config.toml
horizontal_flip = false
encoder_mlp_ratio = 2.67
encoder_bias = "none"
encoder_parallel_block = false
encoder_moe = "expert_choice"
encoder_moe_every = 2
encoder_expert_mlp_ratio = 0.5
text_encoder_causal = true
text_encoder_fused_qkv = true
text_encoder_parallel_block = false
residual_init = "none"
max_grad_norm = 1.0
lr_schedule = "cosine"
final_lr_fraction = 0
Rows from block 6 of the image encoder of a small contrastive image-text model, named by matrix and row number. Rows with one number belong to one neuron. Each number is 128 + 32 x the weight over its row's rms, rounded and kept within 0 to 255. All counts start at 0. Numbers have three digits each. After the name is the row's rms in percent of the matrix's.
Before each neuron's rows are labels from the 100 images, of 14848, where the neuron reaches its largest size: "top examples" is what is common among them. Only what is clearly more common there than usual is listed. The data: numbers of one to four digits printed on busy colour backdrops. In brackets: how many of the 100.
# gate: MLP gate (encoder.blocks.6.mlp.gate.weight, 672x256), inputs 172-255
# fc1: MLP up (encoder.blocks.6.mlp.fc1.weight, 672x256), inputs 172-255
# fc2: MLP down (encoder.blocks.6.mlp.fc2.weight, 256x672, transposed), outputs 172-255

top examples: on a plate (76)
gate.574 083:092104158136156132142121173127081193146134119123129091153119130123085105154151150091223168154131149115089161158126119070077152060066125113109127230141078168136133121128118170091155099122105095118133137140097131117221074147134136093153108147070110130176
fc1.574 086:102087060168157121132143131124121127119166147130179108139092125077126151123103088139140102131178125153111109140152093176153144160100145119178167164098112066153118125139095112138040105197154157142108115180067072076092137127126080129087100073121177115114
fc2.574 081:171134120099141103127143118116128116084102134121137123104077095146040164121111141123154106129189125150070165094093125115085122154144151109120143104148138093171096063121152072105148141077154127083153120121155173116106162199136000141131146147116110123060

top examples: the digit 2 (74); last digit: 2 (47); first digit: 2 (42)
gate.278 141:097169127158117179138123097111119130116186139118134145121113104158095143171133100151089146170111135160163139108090166097126123123043145128140118161154138141097174140135180108116151149095152055056118149091131184145103130145128099102099130104113109153091
fc1.278 145:108098125113103101162177134165111168150106096140166160145171150101145139122155129076150110114097134078107119133212116141161137151159133106155110112047081143140108125107104124178105081215116156174114071202102092140140171122116121110175137129138126089154
fc2.278 141:118164089107148132117118154139146135164133122119170167164150067109123151101179098106166106083155089142146106130109126194146166169164130139111114069098141113157097099166074141166147134124170141116150135154093036130095152098077086123167163133132177172129

top examples: the digit 0 (55); length: four (52)
gate.281 099:122130163100128178117151143094130143131202100074099131153145209107101140132184093174141200138144123124108152170109085129082126094132119187146084176132127097217115119123091134106175172141097108125139159109098117107141149085151146094115148157101173119164
fc1.281 084:136089153108124121129166112096120137155114145134078160149145131093093133109144154129181098118152102181088155147166118126138195164094121086180100197149122115139098100152130172164073107120105093136139161140113084121134175036116109105171156125155134204124
fc2.281 089:083136138184197115114149123125131174172134074126173151126163073107168125162143102077185178138147133127120156116189080126137140135108065106176114085112058122130132103154061113133116129161107139170119090200123137118160126068133102107120146060133131122166

top examples: the digit 4 (63); last digit: 4 (30); first digit: 4 (27)
gate.549 086:152140217143167116140217060113103166101116083155139130152097088097142116211102164080105116099163128131175092116170106113176123158113151110154121102128147099204148157144116086140144123103108143107162089163068196144178141115121101131149120141146109073136
fc1.549 084:149176125115215087187151103148108153145111113180103153113125074146102124092121117081128106135169159067149118128128142097157112121148120082118101019152135124129166144117092142148043101132112175100096065114139082125183104101113124114122121079124103099160
fc2.549 081:205121109169149110068102128156153124135097082131129109088140120092132150146125102093152150127114148121124149124127162130146072131146048099149126140153115092174142066113109069108163129094088215144069098158187134142124102171140093170116110068166099092130

top examples: the digit 0 (50)
gate.10 099:110188053058098158127088118118141112186204110085115128097170135144152157160132146163116165177122179110158152151111137066129139123111155149157134173161102106067136124104119122129155165111210101121104179092195143112080114112138117119094131156122129117157
fc1.10 100:184106136108132104134110111199103121121101148128114136101114094166127167087123182114102096117095169135121094140113144171108116069225149097098140067172158146111119130082110114171086106142188159132072088108179095090085100160086098137142133139103115092092
fc2.10 098:121144139086127106115141094154124121154158116110134095106118052172164105169101164099082155144153148077158143180092118115147103069153149139127168097150152098145120136116047097125175155144188137133116089170167143101084135116185139128096120121117093110173

top examples: length: three (53); yellow ink (25); first digit: 5 (25)
gate.619 085:095181116105129151130137147148145126082099116144206135116149097117163144105116158137185123102126131124118144192088146126109159113184152187086143110116136143095141124098115065113255164126163098139170101185153202135115149218155106144122136141146166163125
fc1.619 082:130070112196121140160127097185082172130151109130129129130098192169161096083145156107135158131129187088108158088130096122121106134105145068068139136114120110153131121174109175121079093124123101157127062135119154114240084134043159136117135195113153121166
fc2.619 079:135167172116168120137192098109128145113140115102170143148182060152218134179175168100083104086210154110115126136097127144129181093142139148070118080148123163114163151098117149145137156153135122133173119142141131128131110161130172095143153186089168141159

top examples: length: three (60); the digit 0 (56)
gate.541 089:166223145138250120127135137141103157146129079142121150103104097065111194142117094105149156086136084143109106165124148146150159146206103121110104045162139074169145152111028116133166154070176199128122066110111137129149075136137065121116148080140165150114
fc1.541 089:094082162144111118135136165124171131040113103155150117179150167127052132104162107139201189092108111114082097136089132139103164104147058165105156111127137131153159165134158126126170132135050106147139104120112143159178140142150165108143112083130132162123
fc2.541 094:161177141098133136133178154117188137070098167116118116123203075146105098099111104137159089112089086071118146037124123130155109140129154144099145039165185142082139122097173092100142091108097149096112143120131122132126181083105126128121155128143101142102

top examples: length: one (65); first digit: 2 (39); last digit: 2 (31)
gate.483 107:087092196091084117126132038092120149147094093142144164122087101175135157178118205075127061136110102149174091144175120085143130137130132061139127108139118160117128166154124152128106122137171101108093049152137173151135142131136129137179114098111077113091
fc1.483 122:125118179035117108116135079125127126137118103135074125107054102174160153176090221117130068140124111155164103151143088124132102112181144091149151071193148178111118158139108137148097136114180138109076048133164165095148125114158128188134103158105116111126
fc2.483 125:152123185128084121093103091105152136133098069138085118108091133158088095230123193127197129139090114149137120087167142104126104133129095079186136151148139185096125155151168094095141130076103105132117080124198181140119119085157080135159108126146106164108

top examples: length: one (73)
gate.511 088:057143126116139132136144135107111211162131147151194164142152124084100161149121096096121118113083124140180151140144126135126129147093144111145087090093139149095130100163122101127109100102110079113145102124078117194180136095093150107172151137102153154103
fc1.511 081:120108094165139140150095156108124133125140125150180122115175165133140147110162101133093161157066151121127157109075150128110139147138129173081102151091129107158141101118153083074172131092090069131160141091154136172187144172103174115135149166113141099110
fc2.511 080:097109103089043122174144148096143081130206196112110109158155160158103128144145105173119160153075112091180159144120109105103113133095140181166182170119155122088118125143164151167136130131155084134139174076149080116117186116143150150100098117156098059136

top examples: the digit 2 (55); last digit: 2 (35); first digit: 2 (31)
gate.559 136:058116102142116225096094104133127166138111085103214130141136137135133109160174155108151160148084138128167097129108135103130124127108097129121092147102074161134155163166114110114188162141108080129121140201131152161117094118116172105142139129122139188155
fc1.559 145:089142126077144142091104140119187145114115106110127111082128116109145105138150101125183125176163120075141165126048110076121137125128076111113113149158086100139117102102146121050122116100141137168111160139142179135157095187113141162111128095146101098126
fc2.559 138:128148089093092198094080096146164130134136093086136158128174151118108140111169102148152174125148151076148068073122142102160131170127122155146084151107103105115168164104150084144189138118116132106089163132194165142066160128110120122091156171192129146122

top examples: length: two (53)
gate.108 099:212173124106152090084130059084086106170187077119069135097112123178112131191116122111061147124154151126152145137127160145154105119136136094167115065150155127175139128144113133142117178082154151103113092097162103133079109143150146129135132153092113123152
fc1.108 061:098182197125162111144154127093156084120130130102128135105150027135166142147120146129140134113202073076136170130110136110129172096132103154082145049169135155108106105114114179117135151081124156126127161110114202118118126079153141129155106109114138115119
fc2.108 062:123166102095143089160115184140115126079092201166171119081103080153073126126096075100123088153191110173095083040082160142122191099088155106121152109089128118112158147139160051123155080099198134094146126114127203132102112160093058111154133117108154109122

top examples: length: two (54)
gate.192 051:163138107111064115138151145094178148142111111095118122138169129173135175163107175124096101123161119070163147035177159134147136115097167157126103085089134169079088089078114145140165095112144138104116151157129095154138176182110171123152146172093172083138
fc1.192 056:134155161113075156104137070114129109176173131081162145135141130121185110093072199116109131080055163115185141125160127059136085136165132123148138048171112157114123148163118135187159138135107145151167107101167086108099132141140163140135139158115118132170
fc2.192 054:161115100156156147114107101136171128042071103154124127138166102150206134151071209156115087074153100089170113082155140176134113140147143132130082129181143104058140081105171074064093112129112137136098130143148151118091105124136070175115168169186150130108

top examples: the digit 2 (50); last digit: 2 (33)
gate.161 079:085121146094133164130141096129093092112119155146159127061136097149147102154153185124109136164133104133150101134174113084128125149072149122150121153113084129102108180172119043147092106153168092133143129157091189127122133102148087144134126113112176151129
fc1.161 088:117134150131065107125125086070139077164153118122107144085108127176081108166145109162147139144171109060115134139105110091099104093110101147152133080121088169143112106163162095088104146125122126133129115078161103127061133137179155122143125140082110084133
fc2.161 090:156167129145139137118125109135136134094167112128152120125126130089104206090127082152101149144106144183102149117084102099146133160149128173145121123146138076169149087083166043149115137108140122111141140134139178094088163140144102147088165072142122129098

top examples: on a plate (95)
gate.216 052:171164135086082149121142121119139119111115151160156177119125148132046088090105063110128167121104125093123143034110122128140122130084127137142110113120115173088142123179235046127111082113128140135073142064112155170092163115154156114128177146125111105120
fc1.216 057:123170133107172149144124179172160130080112173117130086143162067077155113156153116123182152098175108106126151185075123128083096121114121181116147076148101123047095125099066095092129152097123148144143222134120179120136093130105108145083143109166162087137
fc2.216 063:174146099080045091125114088169152098132138159147115134099141187184108170128106137161057119143077144125125090146150187123146129126137107184154125112155129183102123132116133139149056160162113172111107087127177107149058185137126161124126143184157125075090

top examples: on a plate (70)
gate.59 068:121132088136168160132120159153115100113139151104159098133136176154166149116114091106092120098084168109169116135113135156174102142176184183108134091085150105133161132119081150132172151132128168070100109179117144117130116255115157147092130163147211110151
fc1.59 072:147117136035134104094107145081120124123139128198103136066078190132096127170109180144083113178127109203121106147110145115116135121136168113185156128131155158160103142153156052118100129088192127113106106121137181157111141097167088145147086124108087116113
fc2.59 071:113116135168090110150100122142085097144150134152142158127067188118166069193105086112062131118090125092135137128163140129132142099109121082143137174131107139156126106150139174173116176152094158123167125087096124122147144171136185124131132115133082083151

top examples: length: three (61)
gate.374 072:165133133000115121067141115080164132118123133135121141081133147148130113187107172130077113077101118084192132119084143122129108141190147154188136057170156174095130133124128028126160116108131131132129140117128150150087177113154161166141162165141138100137
fc1.374 068:147151097141083066188140138107115113132112130167072145108152137183177149088145139093139147135171149066156117125144197101167198171163109121106099136110112136076139086085114168172143125114130140149159129118139155119114136190126086108153137163167152109159
fc2.374 069:131168135106184085136112129142121135100099088154159147111119070104107179158070087119103082083130106112141132078121122167154144152187089136110128061148170093114127125129125051129139098101125199151132129133135113129093151206167065142126159134125110086147

top examples: length: three (55)
gate.155 078:097157048106088118094098119081157141097101083138135097106141144124156151170109123109121161129153141081177127149083162143141148171124104149169115080088116086142120129124067068103205155086129095135168183162146141178100116201140123148132108133149124117157
fc1.155 088:165201076116099105169139143134134086112124091156104133136146124144141125046118108109061107115161179117166102104070174151193199180171161160122142068123164044107153129087105157161141135114176128100116153130176126124091138238108089126140101122165137106122
fc2.155 089:132162108133181101127141183142152139112117118139162123160132069088107165124122088126111113093103102119104118060137124172147108164187101141145130059119158088118113132089126059128170110131133175140108094144125089140067187228137099142146133154140112112131

top examples: the digit 4 (55); last digit: 4 (37); first digit: 4 (25)
gate.239 116:101123189111138131125167103157141146077124083165154139129125097115106114188163090114125135102127113107143093125123132134142139130118105146118117122090141127192151156145177093138174174130079107103163073139085186180130164130119159126180093128122098101095
fc1.239 112:070105172052056162119117158068172154114150151101125089145083154110125104130130142158218135128177098146146206132128048124075171125111144169166186146145122122117086076109096138093160135134143089156151166139107126120177142195129136160113139185156173161150
fc2.239 110:088113143103077177110099091125114126119121124164154155138134159167155084122163128149133189108136130133170083134109116101135141135125099146134109125112091145121126205173145139154160197143083071139196157137140156162107139176152200117163144182149155152168

top examples: length: four (70)
gate.65 116:142114186154136127107191123085133191131146099124130151135134145125106116131148106123146146110104097090116130109136119158119109102107118099097053127122089150188133146151079157108099122125070109101128095102060079152205090145121196097182143194039152115143
fc1.65 119:104125003141103151109046122157127129164130140137183147115152163106132145162157082105093145144058166142152150120122190139138130194078107120170121150058109138053141096160165092136110124152144104133113154160192129187078138151095103110132139064168137149101
fc2.65 115:051155135111133144165157087126120133130189171095200133127153052131146160163163127127106131175168154140152176147102090103107144105097182171114160139104131141127112077121136137154123130181181063130144118161098148088098180103110156109161140120066145111112

top examples: first digit: 2 (27); last digit: 2 (26)
gate.276 133:087186103097144191130120149102178105116171153104123131148123147105129160102113095179125146130072113161170140096093129129120134149068107188096102155155138114085143126111190160108157123075129123093104178099159172127166118118119126135094143073145158160111
fc1.276 145:166107156144107110134185091174124148154121125113103133130126135134102157152122114118138083106083136116129116095191137165161073124128123105164098106154090171116124147108112135162062081183095174128055045152116059104088124104121137114145125136109115110098
fc2.276 140:137123139047082119113115149133139100144113161112097151066104107135095112093136176162162102096101065137109132171090126113094129100164125126114159113143129170113074152169073119145151148128160132137109078090135102108106096096164125133182146147099158172066

top examples: length: four (68); the digit 0 (52)
gate.173 068:155132083058089132111135175082135133158158126114111152125130174150045168058127084105096132146136133117141156165072108167091158140172166150125112076089132118133111082101100104098149139145164140113113091113139059140088149229140183118124151173102124073074
fc1.173 074:113101176205129146125139114172130123105097123170171097119159127107147130142119141128190142134129113154081115154173141098149131128115073127154128148130123147148138146172098149144072123150091130123118100207090174149158115026112085121114099034174144236142
fc2.173 077:102113143139159127126101083172147162095093125123138143115167076127169108096170187134161203166203170132157114110084141059147157086138153105070084147137099119143169163091152067166108111109114113117131200138176145127148128095039115128146139134152126123165

top examples: length: two (74); pink ink (30)
gate.233 077:143091140196111122133119180114120137129123121140136101117139118071043131095164126099240206160135159191062151149129123123121140124106123120094134254085072120152140148109106114106148104082100106111119145156113147156158073141137067103170124160110155177115
fc1.233 073:160082099166070090107115130135138101148126140177113080056136204141108123093126093152113147162074155105104121178145175105155102132147102130121139160072102172104142130142093107148141114137084132114123128136175106185131122155159131129190073100097095098125
fc2.233 075:135166082185133106150065099145101102180151116113173117111118116150140107192144142105137180143133162150140154150114159096137135144130146145110174108071131122169162091165090075146174177135167155097130143164181129156061107155136113133118110131154155144163

top examples: length: two (52); pink ink (25)
gate.452 074:092172126142140115125146152104116064115110101179121118077137110116130120142097150110161170136128119089125149163112167077075129096098097167120129151124098121072134135145072119088234164106133145118194186156107156165152065195176119120151084100119139154152
fc1.452 084:121164193134196102089169089158143125085114096122120137100095115113143172157096135138081115061131102138158124129104129131162164143197103144186145006193159099114111129102108067135157174109142179141099090167143165118123130194167113169081127086153140136102
fc2.452 079:141150132066153118165122203110136123090137116144125114109147109167097111086147090152155083194174138091096121122073095123098147096191173149054162086124167126141145148126140137078115095117196121122139080061145152117176114201131102147100114159131107073122

top examples: italic (76); the digit 2 (49); last digit: 2 (31); first digit: 2 (25)
gate.375 057:128159175074151129127169109130104105126168121131088134086119136157131078100111124104092174158149170072121168066088123107136121112098139156119128145111162121110155077140099090111197144096124124090149113096102220148219134166137176117119150169098119101153
fc1.375 064:150116164089118174115116073109085128122118084181098129104080151180167070142091194125131102120121137093150117138148081119123089143154140108192144067099175149112140143180140078107169144117146137112135086160138099175161148134188173138096127190171114124132
fc2.375 063:096140088131088149163119163129109153126147128096101119152139149140133154060137125100137101171100108114175160157098109107106169082150152143101115180125138100055099126065097117093233117129160120122121237129126127112107141141110074081101147094163099149138

top examples: on a plate (85)
gate.632 054:148177122138155144086089145145165160118133101137086100132156179097094145106124098134111143103119122177155130187087168185124144109170128159125130071128128104171167129121050157128139167089113120104104169202122058143148074173092106130103128132157172137147
fc1.632 056:115094167131095123128083131129109160094107096170172164158159197089114149118146084118100150129150144100153109175117108125078124094182141108142123062104097143134135117166052078126104131141149072175154094167099073131148162103119207109095161140105131094173
fc2.632 051:081081156109090125103154136100127124118114210177121120176111099084135067154142176098171126123170090123181081109132171179135109137113139119140137138142101104174143117185087122145159102132115083115166190145137145178117124061139114110170117174160164157156

top examples: last digit: 7 (27)
gate.342 122:112142210063168131137203134096128191102204136113105107151093094105122100208128130124146087159119128107132157062128098131120114101092165105165128125149143177152150128115180137107123085131122129084111116111060132120188160095143172125107096187069067079170
fc1.342 142:098141194009178159124179144082148182089170134142114102132094097104098074198131130120177078173137111101138161090085096132115147077097150111137123095137145188147150129139187136080113094087143111106127121128080176132184162065126187117110100177097103120158
fc2.342 128:119062122092075112121085137159126100081112162190117128120097152172102106132147142143121108153112086138106131195094143096095121096156101123135150127109116172124100145153152101119105170153121114208178096091145117137093103107160155127154110101134066103113

top examples: the digit 2 (51); last digit: 2 (31); first digit: 2 (26)
gate.190 088:067139156122069156126136068120127132094101116126136149120140126147181168171116174118108131097133119100178102174177131091144155138108156120170110120132120125079129139119096090136213152138123063099167143160128183143094186199152140133153118149123139100088
fc1.190 093:103178074083151105187142202111118072126152154154118097146117093096084153117136066104158102175136148136160129090146158118140163155077154123117159214106129112107150130119129163113167074107186148074099151145136176125170112188122055131118072085150144100143
fc2.190 092:137128101103087128106143156185142149140100120127161178153157178105132144108153067119122152078114095086156113035154139195167114159143099130096108118106101172056091163130132071151166083178094150183108103155137125159063129142124119139186154164161150106177

top examples: last digit: 7 (28)
gate.279 113:126131143044156134144166098189104131135115129112158189099173087136176151192167162101121105142140167100106151130153182104124133114146151150134126093073124174127128114121146127163142145160161117127090044169181189127087173114086164077109163130096111118100
fc1.279 103:149073115199130120103126146069168155105097101121087094161098172069077145132125101175140163094092097157135079140128104142146119186100092123148097210142123093126134175135116118102119112085075135114121172092079099149207100117112102170151119149144140127121
fc2.279 117:095099121135229147118135173165147153127061145117171129171154112041184154129107153121165120083109098189129113158162143193116137115155116148142096157150104106137087107098073117138110134164102179179136176175085037112165107067112159112140160150127190147137

top examples: length: four (57)
gate.185 124:138178115138081177121165139084150178146152073133127120164156173103060118123151077144162167126077119124126133094133122152155143153109098147182060118126099139125187146128168112141179114135070139107131173169081101155105175125163117105112146093136130194151
fc1.185 134:105107138148149093181126131138127042059094188174136119110134075127138149132116180133103127117181104108124089184126164115135118172105168155119168138111144086112098135151094108132109160099148088119183110081119152143127132144097102137153089107138126072079
fc2.185 122:099131115115146172166168165179100174085118149119164138154205109100123161073156107123124120126084170112147096139105149121164170137098155152049094111092101167135192183066170149170086114150105109089150172151090135135156168097031130084139123116142120144134

top examples: length: three (54)
gate.337 066:166096100124161102144132109172058143165153122114172179092145204136140142145184142135020158108105187094091120115144133104119140072164139125154123169095116149154136130132118114134083148154147159161132095106127154137189126131105174146120146155099122034147
fc1.337 069:196178131172122095143110109155113119129100110140072119124108120119092126119132122116141139096148151180134122156113214139148126151191134102138121111165116157134187133082141117186121116111109182084106144118147041175090093138116114124149101120138103143113
fc2.337 068:106137165044096154118162081085119186108130121165099145161095164072128120107130097127114088095152112146208113065130110172155175182151112113219104106127131115165142132105198156143123092177144142093127180155092140138136190079156176118114143147167139145110

top examples: on a plate (94)
gate.69 082:024170124076130147136183155074127157117109167140224126158129103076145127120082129104109065080111098159158151108111109154109156152131143142130153082120161110087118100134085112098180080144150101098142130172066164159155142174141170134132137125109185118101
fc1.69 058:094110103109119158127093134098134146150163080163177163110155148178075100179151087134139122112126098113117137144120107085136109162117095146108101104073082153125115106214167119107170164096089099156168098069164183132155105111156195121132139148134100127153
fc2.69 057:104187105096096159132100145098159120102162138096141105190094158081084122107122104157164183129119096142143103094076094143120151184107147209095146133103150068112106088090139114116139095152154157109130202083120119108134181188136081140127157092180139091132

top examples: length: four (65); the digit 0 (49); the digit 6 (47)
gate.481 123:169177091112121178152129112145102112136175103100129159075169150141090168130200072127120157160130153101114147154070163096129107142124146138128072110074099122186150102105132057131140161111145126103119106090145148146088154156118152078100166129108107104095
fc1.481 102:127133164174194130169179102147074121129128115140187157151183084145231140176135151129065126117104131164110164146151147129134130079113126150100109103133143169156178099118173101130153156129112137148187120128114177143121178097127144102102153129091114123145
fc2.481 111:054133138075056161111082127123157112156148100104088108141069116154123125160133143131208101176127110155206149131111078103135143183085146143122142175130101128105130136140130150115119143147169109131094156122132099127156112170117112156113092093141117130162

top examples: first digit: 4 (26)
gate.633 086:089097147122143138156190100121076141141165122128196127129164175079145147186135092127115164135147133136116161130147116144118145121091148146174132200088106111193116105112131122122148137159135102109161144185054158159165165126118101090114149140105111137148
fc1.633 083:153094181169145124146173103136105154100110123162139105124093171122167124130056166098146118131085187186108094107207173105184123117109152116084120218153156140156151136089123140165158089101102130095096087182106143155211108159127078159118103120142100119134
fc2.633 086:158131141095178161122141158123152068106120157126106119149084177164166119112099119164085113136129096128106132104129082138083100091166175168112161151180178084108085112144102154133151122159156187146117131087122092088111129140180142145109133153097172100144

top examples: on a plate (71); length: one (56)
gate.400 083:147107170136160139132160169156133123080096137095170131096161125091097172142178127143190132149121116125060131148083139093093111092146120191075107132047091151180120124129130074082149130112122118152153088160090171152164142177129138118174158124086124146085
fc1.400 092:116085109120152100166139178152116133095077120132141100120153151130114175112133105092168109165157141145108134145121157093139222090146133151087146194084113117148118131084131116102199138138121134133143154215117186145173109255142109123138103130109117115129
fc2.400 083:145146075117130075141104098131120104169173080123130125074110116137125089138111170098117152172157172106187168207105140113127119125146104130143159104114101102210109121183059136123134166125148134156145137139174125139117075162156084121082109136119144153175

top examples: first digit: 2 (32); last digit: 2 (31); orange ink (25)
gate.269 131:127141089102112154144093164141126109124179155097154142155181156138113148156209060163111125146132154100117150100072152141099140132116147172112148118043160152158138102144165129125129162150149099112130128085144141169086181082073182106106144140125104111127
fc1.269 135:101128082097105147147083170142134098107157163118158143137156157164091153130180049168109091159133150119107154102047154151114142111145156171097142082066153172146146097131185125101126160134159109107135111087159143164083175139087192107110149126102104112107
fc2.269 123:098115136074031126107069124090167051117132149160087128105081128183108116174108148153098130151132109132163145124094123098141106153117147129205178127141149176096128153165209109121147163085162092108154137063209194132072120176169141167111098136159076102137

top examples: the digit 0 (49)
gate.158 127:160098123115082118108111095084121089175179125146096165110110203149091133184150127181109162116118135114128161177143141116111072126100136143201106134080110154179115110201115180135080207120109080132133099086152100144127122053132197104146133167102131126136
fc1.158 118:121101153137112108102156087114127120159173101109111128124133169094178139139137105118124179152163134083178132161148092079151143152080125112136095219142080068140118138125072147107120121120102115141131184138107192115176102121127131126121096095133133070176
fc2.158 120:148130154167097125145149142061076176157127091155097133134102183122110053117094171075143144141090175140121098076167128116122104104098146063129093145177092156098166167116105155115137075107070129091133189105103128150175090141171113084143128180125135149169

top examples: length: one (52); purple ink (26)
gate.193 085:073136128117115186143148104121125105148144132091167178108179137165164178147136166151105148140065135141123133144138096069116104099125134170153109205147122120092123128099157068153214169116139067148115182094135178109131166088130137132124155136123117094114
fc1.193 075:097167103121143155154129140115131129161192138166124137128145088148206083155132084105121155137164147113162209141150147124112109190039165120144148105123132108128121076168100137116120093106165109088132198186106104167143090099105091121093136152112166153186
fc2.193 080:080125100077079141108102163143160120122135163124147164116145186153108129128170093128148134124076125092195125071112143112165142172073122136105094152099073185037158147138198121124096079135103111156071141150164101172135112163092153137140163126198117107170

top examples: length: two (59); last digit: 9 (25)
gate.62 131:099210079140098195141124113131108154172153087102158168135155147120104155118170113122148168134062156137116128099124158107143131177113132134180082152096092129116158130138144080167191131149156110129129172115130103146065157149118094061127178105155124164130
fc1.62 106:119149085090117133091102158057183131109098135122132168151136128098065081156166079119182135104154086102119137071098109174137133184081103123083104121073105101126089098181149104087155111093132108161161150081113142173115148154101133140179167147159164141121
fc2.62 111:125115133123139136154153183147130115050103139110163095149121148108069200110132052138142147167134149145087147060123118135127122122147160200094154137097143094140138110098175053108167121144122143119153069120096139140125173158131111153116106123134114067137

top examples: on a plate (65)
gate.448 068:120130117084167157102144170151129117146128117121141115110144146112102080134134152150146136127129140100107124147096159153108120050073135167103102171099087172144164140134097120069168152153126126102095106204162092126179062153141184085111137161100181156149
fc1.448 065:075150128102124136139145126130098106157145143138185127137144129143142066148134143081103074146128153129166139043154150141148134096075150086088144091099084204070131118135143130101152100191166139128109118197160143160078109172138134088118160212068133143164
fc2.448 068:092162101113112125098109169108157166119103126107107175097153103143131137057149188106182089092065147165192138130120109138101157128158067149146102043137108164002129165138119154132159150097130081173138139145146140133118116096097101108141157125180132190161

top examples: length: three (54); the digit 0 (52); pink ink (26); first digit: 0 (25)
gate.657 136:123165176146109124128158088090120131139156097172126120150074145132126085139085095121076152115102117210157133091155108145159128173094125117180151137168185112144169127170186119137207127092094141082169129101120187144125160108195128150112113091156108157148
fc1.657 137:184107143093180112107103149164148126112070114144131138069147116126123160139150185143186102135095124101043164164117181104090090112211108129138141094096107165163092105107107039127153169128164158160113048145186108156125151129125110123170139149130098131078
fc2.657 127:100139156134134120152160159080173140067090123106134113152139099147097183069144100152164072134175090135113148120065104142125208109153126185035111066102154129151122135108141125059161110097122075119144096129104192129111142202123101119141118077097122152075

top examples: length: four (52)
gate.465 061:179172155136102153117193142100130164119143093124122111180141175098145168106103143109153166111135114119124156141153125155106113129167144163183117097122106133109183115114076102122133133124093138113201198214036103149094142123138118081135144182147151169136
fc1.465 060:141127126155080143153088121172100140063153117139163168075085144171111168152154172117124109141113154108103123136090184090112131106132136132101185147137119157106157151072150075101131136095145122093171069070159174130055098238148101151087064085140084081077
fc2.465 068:146143095126085164095123121121177116135164128076079121138133162145151125107101146150068079118115109143192096173104121137177140167147118146151113144148148104171097120113122179134151172160106143122109186129125070086098131134159139162109130091168127159077

top examples: the digit 2 (64); last digit: 2 (40); first digit: 2 (32)
gate.578 143:098170132098134184105088104115148141108128120124138133096129093137154132198138115134116109154117132130181123115086162115139114151090132123143114115142128138130155142130170079106152144091168098098109149104144170166106139130105129123123122138137119153089
fc1.578 137:154174169116124162133140106081128086096169151147090107126073089171102101152102140166082111147154116162129115101103135124136102146088182128172149166172175113159174159127205136121141165080167086042140167063125141145090148104158101123098114150132095145122
fc2.578 137:086040173123085119137120131142116118099115127138118108098107172161117082151118150128095141168120151113125142173119116057088087058136122121129146191169089154113126151095155113099122135136122108200135132096140192102175098154179165128106107112117071050138

top examples: the digit 0 (57); last digit: 0 (29)
gate.152 116:139168113080123117149147103145125133120164122157110144135072127127064152170134035086095121137145154107166085116143166118181124185108142110176105130092114107169168154124110066173132107123172155069090081110141155171086169121150057114125105079145082084127
fc1.152 117:132140187091111083134168068124096135149137109093147182113083096146112161129121122096139094124175136110094141058150089105136131099184133092111146062147123132175104098111144128143127107152188176161095027109116168103087178148159115130159127114083113089110
fc2.152 117:161165141204166131089170104043145123134146049129081122146111111109109137176123058122123159086174104110141082095108118165177086177117096117154088126154151052197154129127083142108140167107093175074105148111096097137132111143166127134124131119125125122158

top examples: length: four (74); the digit 0 (60)
gate.411 059:099173114069169156137144144152153117115126098109169156121129131127095152117111088116155137131146162100169118124074121111137137129184135160092123018150134108126169151113085084109173121094193171145083088149157145160132139172109122163095103049148142109132
fc1.411 058:099118131170163140163120089171116142143150098118120116131111135137188150143150128103165105174106142155102141113171082100154176152126121086103171221113173116128134102118153176131120103115128153092101109191098220127139175097131094146120051082126098152119
fc2.411 062:083135158102168126103128091101112115151110125138208161139140097132192104155160077086066124134145127131155087064104094141133155154113108079089123155145137131144114139129169056112165099131169131157133134115125193137078120151142149148138150114109156091148